config.toml
encoder_arch = "gmlp"
model = "image autoencoder"
dataset = "rendered roads seen from a driver's seat, with toy cars, trees and houses"
train_examples = 145000
image_size = 48
crop_scale_min = 0.8
horizontal_flip = false
bottleneck = "plain"
downsampling_factor = 8
encoder_norm = "layernorm"
encoder_mlp_ratio = 4
encoder_drop_path = 0.1
encoder_patch_size = [8, 8]
encoder_conv_stem = false
encoder_layers = 6
encoder_width = 384
loss = "l1"
latent_channels = 8
decoder_norm = "groupnorm"
decoder_activation = "silu"
decoder_weight_standardization = false
decoder_widths = [48, 96, 96, 96]
decoder_blocks_per_level = 2
decoder_block = "basic"
decoder_attention = false
decoder_upsampling = "pixel_shuffle"
residual_init = "zero_last"
optimizer = "muon"
muon_scale = "original"
learning_rate = 0.0096
momentum = 0.95
nesterov = true
orthogonalizer = "newton_schulz_5"
adamw_lr_other_params = 0.0021
max_grad_norm = 1.0
max_steps = 5500
batch_size = 384
epochs = 14.6
lr_schedule = "cosine"
final_lr_fraction = 0.01
warmup_steps = 270
weight_decay = 0.05
adamw_weight_decay_other_params = 0.01
Rows from block 3 of the decoder, named by matrix and row number. Rows with one number belong to one channel. Each number is 128 + 24 x the weight over the matrix's rms, rounded and kept within 0 to 255. All counts start at 0.
# convs0: first 3x3 conv (decoder.decb.0.1.convs.0.weight, 96x96x3x3), inputs 80-95, a 3x3 kernel for each
# convs1: second 3x3 conv (decoder.decb.0.1.convs.1.weight, 96x96x3x3, transposed), outputs 80-95, a 3x3 kernel for each
convs0.61 [140 147 132  95 188 145  73 165 140 116 128 148 128 144 141 115 156  83 106 110 101 121  80 134 159 100 138 141 120 131 189 170  67 145 169 133 124 114 117 165 115  83 136 170 112 104 133 111 141 122  70 143 115 152 130 120 131  78 107 146 156 140 119 147 100 126 111 123 123 125 131  84 164 117 129 114 137 125 137 165  94 151 157 114 150 159 107 159 137 116 148 150 121 157 122 177 128 137 178  87 127 129  91 132 114  97 143  83  73 117 111  88 160 157  78 130 108 150 139 125 122 116 175  76 138 124 107 121 127 123 132 138 139 110 127 207 123  89 179 162 133 151 166 117]
convs1.61 [119 106 160 117  95 119 159 101 160 149 150  99 123 149 149 130 141 137 175 165 113 169 149 165 138 143 167 151  97 125 169 103 101 158 132 123 132 116 116 125 127 104 145 142 115 122 143 148 159 140 115 140 155 145 175 162 123 156 184 139 106 112 133 161 129 135 145 145 106 138 144 157 119  56 124 110 127 154  87 165 115 121 127 110 105 107 173 128 110 121 137 128  99  83 136 162 105 102 171 156 116 104 163 159 166 133 138 136 140 124 166 117 157 150 121 154 111  94 139 120  87 127 144 140 160 133 174 139 132 136  67 113 114 136 126 116 144 153 138 136 135 153 132 127]
convs0.62 [124 101 112 158 135 123 137 174 155  96  94 115 101 123 114 122 156 126 113  93 124 116  99 117 117 161 130 147 119 122 161 148 125 143 156 135 136 121 125 151 166 136 133 130 118 100  75 132 178 152 103 150 109 105 109 130 146 106 118 123 144 145 144 164 114 104 112 140 141 136 135 116 137  56 106 104 135 127 121 166 144  87 117 121 109 134  95 147  99  99  96 190 139 100 161 123 127 134 153 136 110 116 130 127 126 127 141 144  83 122 113 133 126 122 141 125 176 131 140 142 107 153 142 144 108  96 146 155 149 114 111 107 130 133  94 108 105 117 144 147 113 100 114 107]
convs1.62 [137 111 118 126 124  79 148 106 124 134 109 109 138 151 138 107 149 135 156 140 117 133 118 145 134 124 104 131 155 114 110 121  98 146  87  75 146 162 111 117 142 119 114 123 135 144 134 134 134 121 136 179 175 136 101 124 130 165 183 175 148 146 160 131 122 149 144 119 140 118 139 115 112 100 121  99 100 135 109  78 111 160 144 129 131 124 160 150  95 143 152 127 137 118 154 188 150 133 150 116 128 147 132  96 136 128 118 137 136 109 118 133 148 145 117 111 100  84  88 120 129  82 120 175 152 122 125 143 121 110  96 142 130 126 119  95 145 122 123 146 151 117 138 151]
convs0.63 [107 116 122 103 120 128 110 163  78 133 164 124 132 149 112 135 125 129 113 155 155 121 137 135 124 126  93  97 121 123 100 109 111 121 130 131 146 163 121 105 112  97 128 106 150 176  93 121  97 108  77  98 126 120 128 151 136 114 145 107 136 140 135 136 117 133 133 124 107 144 110 113 141 141 127 137 122 117 154 137 153 144 143 137 147 143 154 128 114 151 126 183 173 135 136  97 128 110 152 111 136 143 135  78 102 129 115 152 127 108 164  95 152 103  96 109 127 108 115 152 179 150 119 100 176 176 143 148  95 124 185 109 112 130 124 142 143 156 119 118 131 109 126  97]
convs1.63 [198 134  90 132 174 184 127 141 154 119 132 128 109 116 112  78 130  99 128 165 146  66 100 107 117  92 146 117 106 127 135 158 170 100 130 112 106 109 138 140 128 106 126 116 120 143 100 159 109  92 112  90  84 121 105 117 111 111 137 108 126  85 111 187 158 115 120 140 138 135 161  91 162 127 133  96 162 116 155 144 152 160 138 167 131 130 105 104  90 126 123 101 156 121  89 100 101 144 113 125 148 155 161 152 102 134  99 131  99 104 104  99 163 147 125 106 109 127 143 145 137 155 123  72  97 147 119 115 107  51  83 120 138 119 130 145 114 105 128 113 142  92 129 112]
convs0.64 [115 144 143 112 121  79 140 122 119 160  82 150 140 103 114 138 101 212 135 142 160 124 143 148 123  88 152 105  88 121 113 122 186 112 123 133 131 178  90 138 134  97 102 115 144 117 116 139 127 133 172 130  94 133 128 109 132 119 144 112 142 147 137 120 139 116 109  74 134 109  68 104 149 132  98 107 122 133 128 149 132 145 146 126 117 174 147  84  93 184 137 123 141 137 143 155 132 157  94 128 173 130 134 156 110 112 143 123 115 144 124 106 204 112 129 178 120  89 112 102  96 129  97 146  92  96 132 163 125 138 142 166 126 154 110 135 130 149 114  74 135 141 100 112]
convs1.64 [128 138 148 115 102 146 115 117 118  93 117 157 129 123 134 114 124 137 190 124 127 151 100 125 148 139 152 120 149 163 170 117 121 138  69 104 100 125 116 117 138  97 108 128 120 130 111 129 152 117 102 138 134 114 130 134 173 153 178 123  73 157 100 131 120 114 146 161 114 148  88 109 153 125 177 127 147 138 130 118 130 120 139 164 151 118 129 119  86 121 140 102 142 110 140 137 131 160 137 138  97 135 138 125 145 109 102 120 128  79  91 159  94 130 142  96 128  93 153 148 160 138 172 107 132 155 133 117 173 110 115 139 123 122 142 132 124  95 119 131 159  82  70 145]
convs0.65 [129 139 121 130 111  80 107 117 121 127 128 124 126 127 128 123 140 162 137 172 111 112 161 101 124 128 104 127 143 127 132 132 130 156 136 123 128 136 139 109 129 170 122 142 163 120 133 151 149 170 145 127 174 151 120 112 118 123 128 105 169 127 115 142 154 124 121 121  94 143 126 102 127 125 122 130 115 159 109 142 143 108 130 150 139 169 149 125 132 131  97 131 137 119  72 111 117 145 114 118 113 136 121 137  85 134 148 105 162 121 124 100  81  93 131  86  78 131 154 132 116 136 138 127 144 131 141 105 130 136 148 107 117  95 145 120 162 124 125 127  96 111 186 158]
convs1.65 [128 174 124 121 143  97 148  88 113 166  84 168 168  96 146 107 164 106 103  25 134 125  89 109 155 141 121 195 148  96 111 107  96 143 106 133 132  96 133 107 104 120 118 172 116 157 179 110  52 137  95 145 124 116 123 178  95 146 151 132 181 136 121 115 100 109 157  81 146 136 118 122  55 102 154 101 145 120 118 148 132 151 133 114  84 137 126  89 123 114 138  83 171 207  75 124 143 163 113  98  86  78 136  40  59  93 148 129 127  89 188 166 122 153 111 132 171 109 125 114 108 202 125 166 136 139 144 100 120 236 112 100 143 120 125 142  97 150 146 124  86 119  83 105]
convs0.66 [129 160 111 117 103 144 146 150 149 144 102 136 116 151 128  95  96 105 103 153  80 101  93 145  98  90 120 156 125 155 126 126 145 123  98 103  81  81 133  93  95 104 116 102 141 127 104 104 123 132 187  99 104  74 151 142 133 131 105 166  95 125 122 200 121 116 113 132  96 122 106 137 153 141 150 120 155 149 122 142 142 102 138 139 118 126 119 148 143 162 118 149 112 140 154 129 125 108 137 152 157 143 145 129 119 110 156 106 171 137 133 145 124 127 121 156 121 165 180 139 148 137  92 187 162 179 120 162 157 146 182  98 114 139 149 107 111 139 125 153  82 149 141 125]
convs1.66 [130 136 122 165 153  93 136 162 111 133 153 128 125 119 143  95  92 102 135 156 149 129 126 153 122 113 141 132 169 153  91 134  85  94 142 112 154  95 134 163 135 147 164 141 141 145 121 130 132 140 129  86 109 117 142 155 132 118 142 130 149 100 148 141 189  91  99 112 109 169 177 109 111 123 117 132 133 138 120 130 124 128 116 103 167 148 160 120 115 138  80 125 117 130 137 139  96 134 110 127 108 128 102  66 148 111 118 173 151 103 150  97 109 157 107 166 150 130 107 139 119 137 128 103  90 120 120 153 131 162 103 166 119  75 122 123 141 161 132 102 123 106 107 128]
convs0.67 [165 184 145 160 132 124  93 116 114 102 115 132 123 157  92 105 116  95 134 113 124 113 125 138 159 169 125 144 167  88 144 163 122 101 143 118 111 137 163 103 142 118 121 144 137 108 132 134  99 111 167  95  99 118 115 118 124 147 129 117 127 113 125 127 165 103 108 141 191 136 109 154 151 105 109 147 113 186 126 114 109 125 117 147 150 153  93 136 163 150 154 152  82 148 126 120 157 173 152  61 179 132 113 175 136 126 134 117 164 115 114 141 122 120 111 144 100 105  43 117  34  32 126 142 180  91 160  93 152 126 116  70 117 152  85 131 192  75  78 125  31 131 144  29]
convs1.67 [175 143 172 111 168 148 159  84 119 157  78 124 114 130 109 127  87 113 154 139 145 124 120 108 126 145 110 124 128 145 169 103 110 146 110 124  93 129 129 118 181 165 136  95 144 144 119 141 134 140 125 150 130 148 119  94 133 126 146 126 103 123 137 125 160 121 121 113 139 176 111 147 132 110 112 105 133 109  94 151 138 115 137 125 150 114 151 114  86 128 124 181 124 155  76 131 121 140 178 127 134 128 108 112 172 119 158 141 139 129 131 135 121 126 172 150 175 150 153 117 141 130 188 133 111 161 118 103 159 116 103 107 133 123  97 148 101 139 139 111 148 142 146 164]
convs0.68 [101 141 132  91 130 150  58 156 149 109 120 114 143 104 154 123 129 133 121 179 153 145 110 100 129 123 110 116 139 121 102 165 172 158 171 172 128 131 158  93 121 133 104 148 148 128 108 133 134 152 170 165 134 131  96 114 138 101 136 115 127 110 125 139 111 116  90 126 104 105 118 122 144 115 126 157  71  93 100 148  82 108 154 138 100 176 134 114 105 144 101 186 152 101 160 140 114 143 140 152 113 129 130 113 154  95 152 123 141 128 127 159 157 108 143  98 155  90 161 101  45 150 154  56 116 113 144  82 122 120  80 142 102 114  96 157  75 114 137 121 135 127 138  95]
convs1.68 [111  91 156 106  98 135 126  99 117 161 126 167 170 144 127 119 123 162 132 157 145 120 114 130  96 125 140  94 136 131 126 155 148 120 129 133 127 154 136 137 172 125 116 119 138 121 124 142 131 123 126 100 130 116 159 122 149 134 111 104 150 111 122 141 160 113 153 121 119 140 154 158 145 108 103  85 120 109 140 162 154 160 155 135 161 133 156 193 123 131 115  98 119 117  94 102 122 106 111 144 113 125 112 140 145 183 148 156 140 184 172 137 139 170 122 125 163 157 144 122 160 141 181 108 118 133 121 115 117 107 107 113 124 119 145 141 153 113 156 120 113 132  99 141]
convs0.69 [107 112 127 107 151 129 117  93 139 124 127 150 110 145 203 134 172 150 135 168 170 125 172 120 127 143 120 125 162 114  92 145 119  87 118 130  93 142 113 117 142 144  87  91 127 122 161 136  99 190 149 126 154 120 150  92  99 147 119 108 123 138 118  92 174 111 123 180 143 121 139 157 107 122 102 122 131 136 124 105 129 137 165 109 160 158 111 137 112 101 117  96 125 115 170 113 172 139 186  79  87 125 142  79 104 126 117 120 177  99 142 174 134 122 103 113 117 164  99 139 138  59  82 123 122 110 109 186 134 124 126 103 142 135  92 114 127 116 113 117 154 147 119 115]
convs1.69 [116 125 118 143  97 146 111 116 149  89 161 136 135 168 155 140 126 114 120 141 145 157 144 136 127 118 108 132 116 132 163 114 132  94 103 131 148 110 120  86  77 128 149 128 154 168 123 114 166 114 108 145  95 138 141 111 162  67  94  86 151 138 125 120 186 135 121 111 141 121 134 120 152 123 140 131 142 122 130  97 147 137 140 149 153 129 126 138 119 147 130 100 105 128  96 101 113 147 132 158 141 123 126 119  90 157 139 101 137 173 146 111 118 157 125 126 132 166 165 143 129 116 123 115 118  96 149 133 153 145 174 163 114 127 154 127  87 128 165 152 141 149 159 145]
convs0.70 [151 132 126 140 180 122 120  86 181 114 111 134 100 184 117 124 122 107  95 161 122  87 108 136 121 155 138 135 178  99 149 135  94 137 130 101 132  94 130 148 120 113 129 167 164 140 135 166 152 149 129 100  98 113 117 107 126 123 137 157  89  94  98 113 124  93 153  88 133 128 110 107 147 157 154 154 119 171  98 144 176 139 109 106 143 159 128 124 130 117 106 117 125 108 102  81 112 117  49  76 150  82 126 123 153 116 153 139 150  55 133 158  78 117 126 110 152 139 206 154  85 173  81 135 168 112 104 144 160 127 124 157 162 164 141 121 118 168 115 142  96 153 152 137]
convs1.70 [136 132 116 189 107 130  87 119  99 116 128 134 151 140 144 114 135 146  99 121 108  82 115 115 160 113 148 163 181 119 105 124 135 129 108 115 117 134 122 133 146 146 109 121 177  81 100 131 149  92 120 116 110 139 141 122 153 119  92 110 129 153 133 122 152 124 120 135 140  89 145 122 177  92 139 136 171  85 158 138  98 193 124 157 142 109 155 164 140 137 148 116 142 111 128 132 130 114  97 139 129 116  86 100 130 107  88 115  82 116 138  78 129 137 129 152 129  83  73 150 112 109 174 125 124 127 117 101 140 154 102 112  97 114 142 122 137 106 115 105 138  77 103 119]
convs0.71 [132 115 125 163 103 151 114 111 136  73 147 170  92 116 135 108  92  78 129 171  76  99 178 130 129 143 120 108 144 129 130 166 154 119 142 160 159 130 155 120 119 124 131 130 107 167 149 112 151 160  64 116 158 102 122 104 132 128 119 147 104 110 111 138 159 159 114 206 152 119 179 124 120 134 133  84 124 140  77 147 161 140 102 108 103  95 128 110 112  92 111 133 112 115 137 139 140 125 143 108 128 129 124 106 151 137 130 133 103 104 134 129   6  96 129 112 115 109 133 135 134 123 177 165 120 171 138 136 131 147 156 120 116 112 110 125 135 135 123 119 143 130 136 175]
convs1.71 [134 124 132 123 135 127 130 124 118 161 150 122 123 121 117 162 147 143 144 149 147 170 123 141 137 127 118 155  93 137 175 109 129 126  98 111 163 150 133 144 161 152 149 129 123 117 144 157 146 142 127 131 133 123 129 148 153 112 131 172 140 133 119 144 107 175 122 106 177 119 150 128 134 148 128 148 108 135 106 136 126 144 148 115 112 115 152 162 145 146 124 122 132  99  99 146 125  92 172  87  78 133 143 115 146 143 107 144 112 143 119 151 165 112 114 132 140 111 153 118 132 132 151 126 100 135 117 145 157 109 150 108 108 162 107  88 139 163  86 155 121 137 121 131]
convs0.72 [119 166 140  77 109 143 137  94 130 130 136 145 109 170 109 126 130 133 134 116 107 127 135  69 120  78 128 184  90 126 148 131 104 156 119 128 148 129 143 108 161 146 111 124 127 168 113 132 101 131 139  98 142 147 113 135 128 141 141 165 131 107 154 124 145 172  84 138 117 118 121  99 150 132 123 132 144 137 112 142 145 118 177 157 101 140 161 142 144 116 101 146 150 114 157  93 114 139 135 111 192 127 109 168  92  92 150 136 137 131 124 171 194 138 159 150 126 113 199 162  83 175 157 105  61 146 153 106 122 106 114 105 124 123 141 155 132 112  79 177 158 133 105 129]
convs1.72 [108 111  83 133 149  92 110 112 119 138 203 115 122 114 148 140 142 132 119 108 118 173 121 133 144 118 149 119 195 154  83 166 123 117 127  73 136 158 110 127  56 134 149 136 114 111 108 127 149 158 143 113 175 112 132 151 110 145 108 134 104 133 143 136 145 166  80 137 119  79 153 118 127 148 144 120 149  92  36 121  69  81  83 116 137 115 144 103  96 122  97  76 150 147 121 126 128 149 105 125 153 140 130 171 111 106 117 150 118 100 104  97 104 111 105 124  98 133 141 149 115  70 183 141 108 132 139 200 116 117 118 135 188  91 104 134 111  98 134 117  90 132 135 110]
convs0.73 [110 108 106 169  98 150 144 157 132 108 148 125 132 145 129 137 150 145 166 130 119  97 105  98 118 133 128 113 119  88 129 178 123 155 159 157 117 173 143 122 135  80 139 137 123  74  76 110 121 205  84 128 157 124 161 120 149 137 157 139 102 111 123 130 158 109 150 143 163 165 134 157 148 160 147  86 116  96  99 132  93 150 117 110 118 160  90 105 124 129 105 157 122 122 201 109 126 154 151 131 151 162  87 162 125 127  88 102  89 116 152 150 113 140 130 131 133 103  82 108 113 187 136 106 132 120 150 144 137 113 144 138  99 168 117  74 117  92 154 156 196 154 109 113]
convs1.73 [117 128 136 125 153 146 122 132 117 168 122 112 145 134 123 115 129 163 124 138 145 123 128 139 130 161 139 118 124 120 149 156 117 126 138 149 127 129 111  93 117 123  81 104 142 135 103 110 116  98  79 124 180 146 148 129 109 112  98 114 105 126 126 114 137 152 126 116 129 124 124 109 126 110 127 154 132 172 127 135 141 129 109 108 137 139  79 128 137 129 124 115  79 129  92 162 130 131 141 140 134 137 146  80 186 111 118 116 131 139 114 161 158 156 136 107 152 137 104 132 115 118 156 166 115 182 156 111 156 157  99 155 151 104 111 150  93 132 119 151 132 132 140 124]
convs0.74 [120 176 136 154 148 151 180  77 154 116 123 151 110 125 160  98 124 149  89 116 133  83  71 141 106 131 132  75 101 110 123 146 127 169 186 139 128 129 164 128 129 177 104 152 130 110 134 131 174 164 131 155 164 167 112 124 138 139 129 111 134 132 108 115 144 132  97  86 116 103 103 126 153  96 138 129 144 150 141  72 126 121 136 160 103 142 126 146 111 108 131 129 108 112 153 106 115 123  98 109 130 153 123  94 143 142 109 127 160 129 130 151 118 113 144 109 112 153 155 135 187 175 161 114 204 139 133 141 149 128 152 122 164  98 118 114  93 126 138 172 146  95  98  90]
convs1.74 [104  81 115 102 123 119 140 100 120 126 155 161 133 134 148 139 139 175 163 101 136 150 136 166  99 126 162 114 122  99 116 109 119 118 138 111 141 105 112 117  89 147 108 120 152  98 107 115 166 139  98 117  74 135 137  93 109 117 114  54 105 126 125 112  88  92  98 128 109 112  96 123 159 166 147 143 114 110 121 203 156 135 119 114 159 133 120 128 135 133 109 139 103 147 101 124 143 143 114 162 117 107 145 162 134 120  69 140 158 196 132 129 141 173 156 105  87 141 174  97 100 102 120 101 109  94 117 112 112 151 143 152 124 123 165 124 142 121 128 122 129 142 129 146]
convs0.75 [150 122 120 145 111 117 117 109 156 134  78 125 111 129 150 143 179 136 105 102 125 135 131 108 141 130 119  87 112 143 114  99 128 137 170 155 124 120 138 122 151 154 136  91 132 103 139 124 144 171 118 126 132 120 105 111  98 125 134 150 144 134 131 134 138 131  96  88 112 103  97 104 134 119 116 160  87 101 137 121 159 125 131 126 113 130 133 114 188 153 142 134 145 100 118 122 150 141  72 107 160 128 109 150 115 117 179 155 134 125 137 185 180 147 166 156 125  85  85 131 108 219 144  98 165 101 133 118 110 132 141 167 153  99 121 123 101 144 126 157 147 102 101  94]
convs1.75 [154 126 154 127  97  94 142 105 103 113 113 108 127 166 171 125 142 135 107  75  98 125 137 157 160 128 167 133  73 129  99 153 126  95 161 146  96  71 111 125 132 134 108  86 136 143 123 128 122 100 181  84 115 107  67 131 145 130 122 100 128 135 127 166 139 175 143 129 116 143 141 126  90 176 104 155 128 133 131 131 115  70  66 116 100 138 106 114 139 125 162 124 137 134 152 146 133 160 125 109 129 117 138  83 152 130 141 123 130 135 122 176  96 122 111 127 170 180 107 145  68 127  89 106  89 105 124 163 104 123 150 144 134 115 136 128 107 144 136 132 114 104 163 103]
convs0.76 [102 100 133 144 133 116 112 169 122 119 127 157 106 127 116 150 157 132 140 152 140 111 102 140 142 107 147 126 115 136  90 154 157 139 157 132 149 166 145 124 140 128 153 144 126 129 134 112 190  82 135 170 114 117 117  89 143 115 103 124 115 168 111 117 126 131  48 144 149 126 121 130 107 128 123 129 160 171 102 140 119 118 137 103 133 141 130 140 126 106 132 139  93 118 170 125 149 106 129 145 128 134 120 140 145 127 129 141 105 121 133  47 102 140 145 141 147 102 123 109 128 112 166 177 116 153 146 105 142 136  94 145  92 117 154 122  89 124 122 134 124 120 153 124]
convs1.76 [110 130 139 146 114 119 149 137 154 108 109 116 105 117 128 113 113 126 133  99 126  93 147 143 137 143 140 111 117 107 141 133 130 112 128 154 115  56 140 103 116 107 128 143 154 119 122  83 140 112  96  99 119 147 127 130 136  92 151 170 113 119 118 140 149 104 142 117 200 114 106 160 148  97 117  83  77 153 137 154 144 140  87 135 115 100 119 143  98 136 122  87 120 105  91 102 173 105 104  95  96 123 121 157 149 132 131 131  87 101 129 128 128 129 116  94 146 109 165 117  89  73 120 111 106  66 160 167 122 113 150 148 124 143 143 128 134 138 151  91 140 118 116 118]
convs0.77 [101 102 104 151 115 145 126 123 162 122 132  94 147 135 127 124 122 104  84 117 114 157 128 142 128 138 145 113 115 137 140 156 112 127 157 106 102 114 117  77  68 134 135 146 122 116 145 194  99  59 143 152  99 138 119 127 120 136 177 144 114 142 139 125 141 111 100 146 126  90 111 111 175  69 128 132  96  81 144 114 109 151 117 162  98 130 144 136 142 129 149  81  96 114 143 109 131 117  91 126 110 181 107 153 103 142 168 150  96 133 105 136 181 169 109 103 158 137 169 134 118 170 109  99 180 122 139 178 158 129 141 131 178 154 126 133 136 163  91 181 119  65 127 113]
convs1.77 [142 129 144 155 159 141 116 150 148  97 132 141  86 133 120 127 130 124 138 119 119 108 110 127 109 135 137  67  76 108 106  75 108 122 101 137 115  74 107 120 106 138 172 121 119 158 132 127 153 124 109 146 157 173 107 124 134  86  98 142 116 111 150 128 101 143 151 106 161 116 116 103 127 128 137  96 135 118  80 141 110 132 110  86 102 136 100 141 148 101 194 208 183 113 142 143 139 144  95  97 134 137 134 139 188 109 123 156 147 109 105 159 147 175  97  76 141 167 152 118 135 139 110 166 133 124 142 152 152 173 133 110 112 119  94 110 142 149 120 118 135 115 101  89]
convs0.78 [136 145 110 122 130 170 137 158  94 128 128 105  94 113  87 110 143 162 105 102  71 130 133 127  97 154 130 139 136 139 117 157 138  99 147 142 106 125  99 136 152 119 106 145 128 100 104 139 120 141 169  94 123 127 103 120 110 103  89 134 148 151 149 119 136  90 128 134 117 106 133 135 132 154  99 124 185 137 146 149 142 109 109 127 155 153 148 119 124 116 123 163 120 146 100 159 140 140 151 106 117 135  79  79 143 106  96 121 133 152 139 158 145 180 122 183 164 155 116 117 163 131 119 138 113 137 114 117 142 150 161 102  95 129 123 125  95  81 126 173 155 110 161 127]
convs1.78 [137 144 127 148 116 157 127  95 115 123 125 104 167 103 135 130 167 156  98 160 148 126 107 164 141 143 146 157 123 154 114 129 114 132 128 121 111 115 122 102 117 163 137 171 121 139 110 156 107  94 112 126  97 141  84 116 105 144 163 157 145 173 156 158 170 145 126 117 152 147 133 140 114 115 142 107 142 141 121 120 150 141 147 133 111 105 109 175 142 135  89 123 108 101 161 148 149 161 154 113 125 136 135 148 173  90 123 109 146 137 141 117 114 103 122  69 125 118 119 122  89 130 123  93  92 122 119 130 121 114 125 107 142 155 136 150  91 119 149 122 110 169 180 153]
convs0.79 [112 111 125 130 154 120 138 132 116 117 159 136  97 167 153 111 128 156 140 152 115  83  89 129 127 100 110 133 151 168 107 172 155 125 144  87 140 141 180 115 108 194 142 118 153 106 144 140 134 136 107 142 124 126 120 128 147 141 122 111 158 143 139 140  81 105  94  91  71 140 178 121 111 110 144 167 127 171 132 150 190 154 175 198 141 150 151 124 155 149 150 117 119 117 101 155 129 117 134 132 148 147 128 114 140 131 151  89 111 102 104 132 161 114 142 139 123 153  82 111 125 117  96  70 156  95 122 111 135 155 156 142 142 128 143 154 160 176 139 175 152  61 143 137]
convs1.79 [182 158 128 151 139 123 167 140 171 124 128 118  91 115 109 126 117 128 155 170 120 131 152 144 127 108  96 143 113 106 149 110 151 127 134 132 133 132  94 137 162 134 170 185 117 148 145 125 129 138 151 124 134 120 136 127 146 174 140 130 152 117 116 109 110 121 159 105 139  87 109 116 106 127 135 131 103 114 122 139 121 147 130  92 136 118 113  98  97 119  77  83  84  86 156 160  83  98 120 153 122 127 116 149 135 142 149 114 121 142 138 126 135 119 141 171 127 136 106 119 132 149 124 131 135 103 142 139 149 127 147 122 111 128 137 130  98 116 152 109 109 114 118 139]
convs0.80 [119 162 126 168 136 112 160  69  96 104  84 149 117  88 141 108  61  97 115 238 132  70 176 148 142 128 143 106 196  91  95 147 107 125 128 133 133 175 141 102 112 147 130 116 119  84 143 138  98 110 119 111 125 141  97 171 131 136 179 139 123 165 140 133 107 155  59 104 127 108 137 121 141 178 154 150 114 127 139 122 115 113 124  91 110 102 127 150 161 133 158 139 158 122 137 115 141  69  65 108  85 135  97 138 144 105 163 160 155  86 133 110 133 144 110 105 106 120  72  85 154  14  80 173 112 192 123 137 106 146 188 142 119 105 122 131  79 144 145  84 178 137  96  95]
convs1.80 [150 101 102 134 139 149 138 145 120 116  78 162 146  44 150 164 147 129 109 108  99 185  65 148 135  89 128 156  80 140 128 105 151 159 150 109 126  38  73 143 145 162 145 137 161 146  44  87 163 162 145 137  70 142  87 100 152 141 124 152 101 107 112  85 114 130 128 145 120 105 131 114  98 154 100 129 110 118 158 139 115 119 192 160 106 100 173 152 132 153 121 119 130  82 122 141 141 121 140 123 128 147  92 112 147 114 124 144 144 116 166 169  99 157 138 106 169 106  89 140 111 113 150 172 101 128 152 187 145 127 110  93 156 132 115 119 134 122 118 142 106 109 148 135]
convs0.81 [ 88 145 135 122 159 158 109 130 110 146 120 104 163 128 158 122 143 161 120 104 161 113 108 138 112  89  97 183 125 140 157 126 159 116 129 120 118 126 150 124 123 196  73 102 165 110 102 138  96 185 154 122 122 152 143 135 133 118 163 151 121 148 107 158 159 125 191  95  96 138 131 115 133 134 118 125 101 130 148 149 145 137 154 132 117 152 173 135 131 140 127  93 108 144 118 153 131 104  76 151 162 117 126 143  81 107 157 150  83 180 149 115 167 101 104 137  90 135  90 131 148 172 172 152 143 135 135 153 135 156 157 115 122 178 145  97 104 120 144 109 139 111  92 138]
convs1.81 [ 97 158 186 137  89  87 131  90 147 169 136 165 107 120 130 139 124 135 143 102 138 132 173 128 131 162 122 170 142 118 136 100  97 128 113 131  95  87 173 109 117 117 134 115 112 136 145 157  94 164 127 126 130 146 141 114 141 175 138 116 132 133 113 142 153 136 111 144  86 119 124 137 110 118 111 156 129 141  87 138 115 138 123 129 135 147 142 141 111 133 143 132 117 123 135 117 126 142 139 122  90 154 108 135 138 140 157 141 133 160 103 131 129 126 103 180 114 121 151 176 109 141 116 138 163 111  87 129  89  89 160 145  93 132 141 139 126 127 154 133 105 160 123 177]
convs0.82 [140 117 127 133 176 147 111 156 147 107 143 120 125 156 151 127 182 148 114  71  93 127 139  85  97 111  91 130 143 152 159 148 175 153 164 125 129  86 142 128 127 171 139 123 123 131 109 108 109 115 103 157  99 128 165 126 125  97 105 149 123 138 130 112 112 132 110 111 133 154 141  66 133  85 120 165 131 166 138 148 168 140 106 124 111 127 151 100 122 147 126 124 145 139 148  97 165 116 126 116 118 153 166 145 119 141 134 139 140 138 134 136 145 130 151 135 148 100  61  83 139 138 168 132 118 151 186 196 149 160 181 143 135 151 123  71  99  67 134 149  91 162  86 136]
convs1.82 [125 129 148 155 117 154 134 109 115 123 129 147 113 146 115 100 128 148 112 160 142 155 158 108 122 147 112 100 104 109 104 116 118 165 155 143 118 137 111 150 138 161 148 186 114 159 148 121  98 149 140  93 131 103 150 139 109 126 121 149 120 121 105 142 128 148 151 140 146 121  88 146 152 140 140 108 103  98 154 142 187 168 142 154 119 115 130 139 116 139 160 113 131 151 132 164  69 123 124 104 135 119 127 128  84 118 136 102 127 123 142 118 125 120 137 130 136 136 158 113 146 169 144 107 143  94 150 148 122 126 167  93  94 117  90 120 146 118 155 182 170 146 152 119]
convs0.83 [130 128 130 129  86 137  86 111 154 140 138 177 126 123 147 126 145 129 108  88  59 129 126 129 123 143 115 116 139 110 140 194 140 121 122 138 115 131 139 127 165 138 110 121 127 115 124 120 152 155 112 162 140 140 140 125 189 129 125 122 131 115 136  92 118 121  92 135 110 106 132 106 133 115 116 116 182 152 147 158 131 112 175 149 123 196 137 124 133 131 126 103  91 144 115  78 110  80 131 103  90 107 136 137 161 124 129 133 119 152 118 150  86 159 115 124 136 125  79 121  94  71 128 105 109 119 161 117 133 122  92 119 178 126 161 113 170 108  91 162 115 130 140 118]
convs1.83 [131 139 131 165 128 121 134 151 113 115  39 124 116 134 106  89  78  96 151 125 125 131 179 118 121  75  95 134 105 170 111 121 162 148 121 137 102 150 105 113 179 145  99  84  96 152 181 145 123  88 159 186 172 176 169 172 141 125 159 132 147 106 111 164 141 134 138 160 123 180 162 123  78  68 117 122 136 105 110 111  80 131 146 113 117 149 120  98 132  90 135 124 111 127 155 137  93  88 137 127 141 150 166 185 171 163 184 166 131  88 132 106 172 138 119 147 137  98  75 101 103  98 147 168 146 127 143 147  92 143 119 171  98 100 112 123 136  99 144 149 140 110 148  87]